Weights of a small CTC audio transcriber: arch transformer.
Rows from block 9 of a small CTC audio transcriber, named by matrix and row number. Rows with one number belong to one neuron. Each number is 128 + 24 x the weight over its row's rms, rounded and kept within 0 to 255. All counts start at 0.
After each neuron's rows are labels from the 100 clips, of 14976, where the neuron reaches its highest value: "strongest on" is what is common among them. Only what is clearly more common there than usual is listed. The data: single English nouns, adjectives and verbs, spoken by a formant synthesiser in many voices.
# fc1: MLP up (model.blocks.9.mlp.fc1.weight, 1024x256), inputs 0-85
# fc2: MLP down (model.blocks.9.mlp.fc2.weight, 256x1024, transposed), outputs 0-85

fc1.374 [ 81 128 145 128 128 128 128 111  80 128 128  87 161  93 128 128 141 175 137 103 128 128 128 128 170  92 161 128  86 128 118 128  79 128 128 128 175 148 128 124 128 128  78 128 192 113 155 135 162 103 128 141 152 156 128 128 119 116 128  94 128 150 128 166 128  84  99 168 181 128 128 128 128 157 128 128 157 170 128 128 128 102 114 128 128 142]
fc2.374 [ 90 128  78  73 155 141 128 128 128 163 149 128 132 140 128 115 128  85 128 159 166 141 145 114  92 158 105 128 180  98 148 109 128 129 127 128 128 142 158 163 143 128 128  99 128 144 106 120 165 145 128 116 124 128 121 128 180 149 128 170 112  88  70 119  90 144 141 126 141 120 128 102 128 128 141 104 128 128 128 164 154 128 145 108 128 146]
strongest on: /s/; /l/; /u/; word: school

fc1.67 [128 150 103 147 116 128  88 125 153 128 166 139 145  86 148 128 128 112 128 128 108 128 128 142 128 149 128 128 165 126 128 168  97  72 128 166 128 128 128 128 168 174 128 128 194 128 128 168  98  80 138 128 177  87  66 147 135 128 159 103 128 112 154  94 126 141 189 128 156 128 114 128 128 128 128 104 128 128 128 152 128 128 127 107 128 128]
fc2.67 [128 128 146 177 128 108 147 128 142 158  77  85 103  76 128 105 128 145 128 139 105 110 128 128 125 128 106 128 130 156  77 128 147  74 125 128  82 117 192 128 116 146  72 128 174  93 128 128 128 128 114 168 168 128 146 128 128 135 158 110 128 128 128 128 106 102  76 122 141 128  71 156 128  99 128  77 180  99 128 128 128 128 128 122 133 135]
strongest on: /i/; /n/; /d/; /z/

fc1.219 [128 128 128 150 123 128  94 128 128 128 153 166 143  90 128 128 151  93 139 128 102 128 140 128 128 171  92 128 128 128 128 143  80  95 118 128 128 129 128 128 178 150 128 109 181 124 128 201  74  85 122  92 128  83  85 153 128 128 152 113 128 101 128  97 128 140 181 124 131 128 105  56 134 128 128 128 128 128 128 155 128 128 128 116 184 128]
fc2.219 [156 123 125 186 128 128 163 168 145 165  66  85  92 106 128 100 129 149 161 118  86 128 128 128 128 128 118 136 128 172  89 136 204 128 126 128 128 115 194 124 108 141  57 137 147 104 115 128 128 101 128 165 178 121 128 128 143 129 128 128 124 128 139 121 109 128  54 128 152 123  87 174 177 128 128 108 161 128 114  74 128 128 121 154 135 128]
strongest on: /ɪ/; /k/; /i/; /ŋ/

fc1.669 [128 128 173 133 128 159 128 128 128 128 158 134 128  54 128 128 128 128 142  84 128 128  77 128 128 128 128 160 128 116 128 152  96  90 109 128 154 128 128 128 157 128 128 128 181  93 128 147 128 128 128 128 128  72 132 177 104 128 128 128  73 128 145 128 128 128 143 128 128 128 128 128 128 128  82 128 128 128 128 140  77 107 128 181 128 128]
fc2.669 [ 90 128 138 109 128 128 128 128 107 128 181 128 128 128 128 128 128 128 101 102 144 128 128 172 128 128  91 128 128  48 181 128  68 128  74 128 189 162 156 128 196 128  89  74 164  99 128 142 128  93 128 128 128 128  84 128 164 171 128 128 168 128  99 150 128 128 175 128 128 128 130  94 128 128 128 128 128 128 128 149 128 128 128 128 128 128]
strongest on: /s/; /eɪ/; /v/; word: vase

fc1.621 [128  90 128  82 128 155 128 128 128  91 128  69 128 123  90  66 116 128 128 128 184 113 124 128 128 173  89 128  63 128  81  97 119 136 128 112 150 128 131 128 128 128 122 128 141  97 166 128 124 128 186 121 128 128 138 128 142 112 128 110 181 137 128 167 141 103 128 128 127 159 169 190 172  72 128 128 128 165 128 117 128 108 128 128 134 139]
fc2.621 [128 128 154 108  81 128 128 113 152 128 134 128 128 111 128 137 138 128 128 128 145 118  66 174 128 118 152 128 128 128 128 151 128 115 128 133 128  99 138 123 152 128 108 159 102 128 128 140 128  80 165 103 128 128 128 128 137 128 163 147 146 128 128 144 153 128 163 140 120 224 148 128 111 166 110 151  84 148 128 128 128 128 128 128  96 128]
strongest on: /ɝ/; /ɪ/; /ɛ/

fc1.539 [128 128 178 165 128 128 123 128 128 120 150 162 128  62 116 110 128 128 160 128 100 109 128 128 109  87 128 128 151  72 128 128  84 128 128 128 128 128  84 131 161 128 128 128 128 101 130 176 128 155 128 128  94 128 128 134  85 128 143  99 128 128 128 128 128 116 151 128 181 148  87 128 164 128  71 114 115 128 109 176 134 128 154 128 128 128]
fc2.539 [128 128  32 227 115 128  77 173 106 128 122 154 128 197 128 128 128 130 128 130 113 154 143 128 128 126 128 121 105 144 118 128 199 128 128 128 128 105  64 128 108 117 128 111 128 128 117  62  97 173 128 128 137 128 146 168  93 128  98 108 128 128 172 128 128 128 128 128 128 149  30 161 111 128 128 128 123 141 105 105 128  96 128 107 139 128]
strongest on: /i/; /ʃ/; word: beach; word: fish

fc1.451 [128 128 193 147 128 128 110  71 132 124 139 128 128  61 128 116 128  92 136 125  86 128 128 128 128 128 128 154  98 112 128 128  59 128 128 128 128 157 119 126 147 128 128 128 151 128 164 186 110 129 128  70 126 118  88 140 128  87 128 128 121 128  88 107 134 128 181 151 128 128 106 111 140 128  92 128  91 128 128 167 128 128 128 128 158 128]
fc2.451 [128 144  86 203 128 128 128 172 128 150  53 128 128 126 146 128 128 128 158 127  32 128 139 128 128 128 112 128 139 128 115 148 241 128 117  83 168 128 128 145 103 128  73 128 130 101  83 111 128 121 103 120 140 136 144 128 138 145 117 129 128 128 149 128 112 144 128 104 128 128  68 128 194 135 128 129  80 128  76  72 134 144 128 128 128 148]
strongest on: /ɪ/; /eɪ/; /h/

fc1.423 [191 128 102 128 100 128 102 147 128 103 187 128 140 128 136 126 151 101 128 128 128 128 162 172 128 157 128  85 128 128 128 168 110  81 128 128  86  78 142 119 214 128  97 175 128 128 128 128 108  74 128 128 128  94 128 147 128 128 128 124 128 146 128 128 101 128 170 128 128 128 138 128 128 128 180 128 128 128 134 128 128 128 128 135 128 128]
fc2.423 [128 131 179  86 128 123 128 163 128 150 162 128 128 142 128 107 148 153 228  85 158 121 128 128 128 114 128 111 128 128 116 124  96 128 170  97 119 135 169 128 145 128  85 128 128  59 105 128  86 128 146 128  88 128 128  77 165 107 128 128 128  83 128 128 128  92 128 128 119 128 179 128 255  89 121 113 128 128 128 165 128 143 128 133 123 128]
strongest on: /oʊ/; word: window; /j/; word: yellow

fc1.475 [128 128 128 128 136 178  93 134 118 128 133 100 128  77 128 128 178 128 151 119 126  95 128 128 128  99 110 128 119  67 128 174 128  87  77  86 133 128 176 128 136 128  93 128 183 128  93 170 128 110 128 128 128 110 142 145 128 128 128 108 128 128 142 128 128 128 146 130 128  93 117 128 154 155 128 141 154 118 116 147 128 128 128 128 128 128]
fc2.475 [128  85 147 128 128 152 152 168 128 128 189  94 128 128 128 128 128 204 165  80 128 128 128  84 128 128 128 128 128 128 128 128  98  48 141 106 128 118 123 128 169 128 128 128 128 111 177 128 122  99 164 189 128 115 128 114 139 128 128 128 141 128 128 128 128 128 134 128  88 178 117 128 181 128 128 128 128 130 128 142  88 128 128 128 119  57]
strongest on: /i/; /k/; word: key

fc1.422 [128 128 144  93  63 128 120 128 149  90 128  85 128 128 128 128 128 107 128 153 128 128 128 198 164 181  97 128  84 128  98 151 121 128  90 173 128 134 128 128 155 114  81 128 171 128 176 128 128 102 128  71 160 165 120 128 128 128 175 128 172 130 140 134 128  93 101 128 117 168 162 159 128 124 128 117 140 161 128 145 134  91  69 128 121 128]
fc2.422 [115 113 117 128  64 142 134 128 112 141 123 130 141 148 101 128 128 128 147 144 128 112 128 128 128 140 121 128 105 128 153 154 128 128 159 128  72 128 123 158 139 184 124 134  60 141 128 128 147 120 128  77 128  93 128 133 115  91 145 189 103 128 113 128 104 128 110 152 150 187 157 134 135 145 108 128 120 140 128 128 128 128 128  97  86 164]
strongest on: /ɝ/; /t/; /s/; /ɪ/

fc1.677 [147  92 158 117  93 128 128 128 128 128 161 138 128 128 128 128 128 203 128  58 128 128  79  70 128 103 128 152 128 117  87 128  67  83 149 128 128 128 101 128 159 128 128 163 128 128 176 130 117 103 128 128 128  94 174 178 128  83 128 128 128  94 116 128 134 157 192 128 128 128 141 128 128 161 128 127 128 128 128 128 109 162 128 170 128  91]
fc2.677 [128 128 128  99 128 173 128 128 128 128 128 128 128 128 128  66 128 185 193 128 128 128  61 148 128 128 128 128 128 106 140 153  83 128  78 128 128 128 128 128  87 128 128 154 128 100  98 141 147 104 128 128 154 151 120 128 148 128 128 128 128 128 174 118 166 128 128  88 128 128 128 103 128 128 101 153 128 128 112 128 128 122 128 128 107 138]
strongest on: /ɝ/; /ɹ/; /v/; /ɪ/

fc1.181 [128 128 141 128 115 128  88 128 128 128 128 143 150  58 143 118 166 128 145 128 128  65 128 138 109 128 105 128 155 128  93 178  82 128 122 128 128 133 128 128 128 150 128 128 171 128 136 177  71  72 128 117 178 100  87 168 128 128 145  98 156 128 128 128 128 128 128 128 160 103 111 128 147 128 128 128 123 128 128 147 128 128 128 133 162 128]
fc2.181 [128 135 128 174 153 138 139 128 147 161  63 128 102 146 156 107 128 142 138 128 126 117 101 128 132 128 149 128 128 160  75  74 187  83  91 134 129 127 128 100  78 121 124 128 195 107 128 115 161 153  86 148 152 164 159 128 128 180 105 128 128 112 145 128 128 102  61 128 128 128  52 147 150 119 128 123 188 128  91 102 142 102 128 136 144 138]
strongest on: /i/; quiet level; /w/; word: wheel

fc1.715 [113 128 164 128 188 126  68 128 128 128 148 128 128  84 141 128 130 135 163  97 134 128 128 130  84  91 168 128 128 128 128 128 128 128 148 128 161 128 137 128 152 145  98 152 169  75 182 145 128 152 128 128 128  92 120 171 115 128 128 128  96 128 128 155 152 128 174 128 128 106 128 128 172 128  88 128 128 128 128 142  88 128 128 176 128  73]
fc2.715 [ 99 188 128 132 128 128 128 128 127 128 175 128 128 128 128 109 128  94 128 136 128 128  90 128 156 128  92 128 128 128 168 132  93 128  77 128 149 147 128 128 153 132 128  64 154 128 128 180 128  64 128 128 128 128  64 128 168 128 128 128 133 128 128 124 128 128 128 128 128 128 107  71 128 128 118 128 128 128 128 147 193 128 128 128 128 128]
strongest on: /s/; /eɪ/; /w/; word: waits

fc1.307 [128 140 128 147 121 128  89 128 129 128 166 128 144  98 128 142 142 126 130 128 128 128  95 128  88 128 138 163 185 128 124 146  82  93 128 165 122 157 128 128 166 151 128 128 133 128 128 162  92  71 128 159 145  98  99 157 131 172 145  59 128 128 152 120 119 128 196 128 160 119 120  86 128 164 109 113 128 128 128 165 128 137 150 134 143 127]
fc2.307 [128 151 128 189 163 128 128 128 128 128 107 128 128  81 128 128 123 140 118 128 128 106 111 128 119 128 128 123 129 160 107  66 128 128 123 128  64  98 128 128 118 128 124 128 165 128 128 110 128 128 108 128 180 136 132 123 128 128 121 128 128 128 145 174 128 111 105 128 130 101  47 128 118 109 157 118 128 128 128 120 174  90 128 115 128 128]
strongest on: /i/; /n/

fc1.646 [128 154 128 122 128 125 128 128 128 134 128 115  83 128 125 128 103 116 128 135 128 139 128 128  55 128 128 102 133 128  87 116 128 128 177 108 128 128 128 128 135 128 128 128 118 130 128 194 105 152 153 128 124 101 115 195 128  94 179 128 128 155 128 128 124 128 140 191 128 128 128 185 128  94 128 128 128 130 128 128 128 143 128 128 175 118]
fc2.646 [128 143 128 128 128 133 141 128 110 128 128 128 128 137 121 128 128 102 111 162 128 128 175 128 122 128 103 128 128 128 146 128 111 142 111 151 102 128 128  74 181 128 128 128 138 154 128 100 128 128 100 128 103 180 128 128 161 161 128 128 128 232 141 128 116 155 128 114 152 128 128 142 128 128 128 128 106  87  84 128 178  88 128 101 128 176]
strongest on: /oʊ/; /z/; /tʃ/

fc1.582 [128 128 128 128 100 132 128 128 166 128 148 152 153  65 128 128 158 119 138 128 128  83 132 132  94 128 106 128 177 128 128 179  84 104 128 128 123 122 121 131 170 146 128 128 153 119 128 176  82  84 143 128 159  95  84 163 128 128 154  98 158 128 135 128 128 114 128 128 163 116 128  72 140 128 128 128 128 128 128 134 128 128 128 110 157 138]
fc2.582 [128 144 128 161 149 128 124 128 152 137  64 105 116 116 128 128 121 133 128 128 154 126 128 128 121 128 116 128 128 166  88  88 156 128  91 126 125 113 154  90  80 131 117 140 196 115 127 128 128 128 128 149 171 128 131 128 110 177 128 128 153 123 133 158 128 118  83 128 128 128  74 148 140 113 128 106 210 119 128  93 152 128 128 122 128 130]
strongest on: /i/; /l/; /w/; word: wheel

fc1.514 [128 128 221 131 128 128 137 128 159 102 153 128 128  75 128 128 148 128 128 117 128 128 128 128 128 139 128 128 128 128 101 128  74  93 153 128 130 128 128 128 155 128 128 167 128 123 162 174  65 172 128 128 128  85 186 151  92 103 128 128 102 128 128 128 128 128 165 128 128 118 128 144 128 128 128 128 116 128  79 172 103 128 128 159 167 128]
fc2.514 [ 85 128 128 131 128 128 128 128 195 128 121 128 128 210 128 128 150  49 128 163 121 128 128 128 158 128  63 128 128 128 123 128 128 128  84 128 144 128 128 132 144 149 128 113 116  97 128 209 128 128 128 128 128 128 141 128  78 128 142 128 128 128  87  67 128 128  97 128 128 119  87 118 203  72 111  62 121 128 128  90  96 128 160 128 128 135]
strongest on: /ɪ/; /tʃ/; word: kitchen; word: fish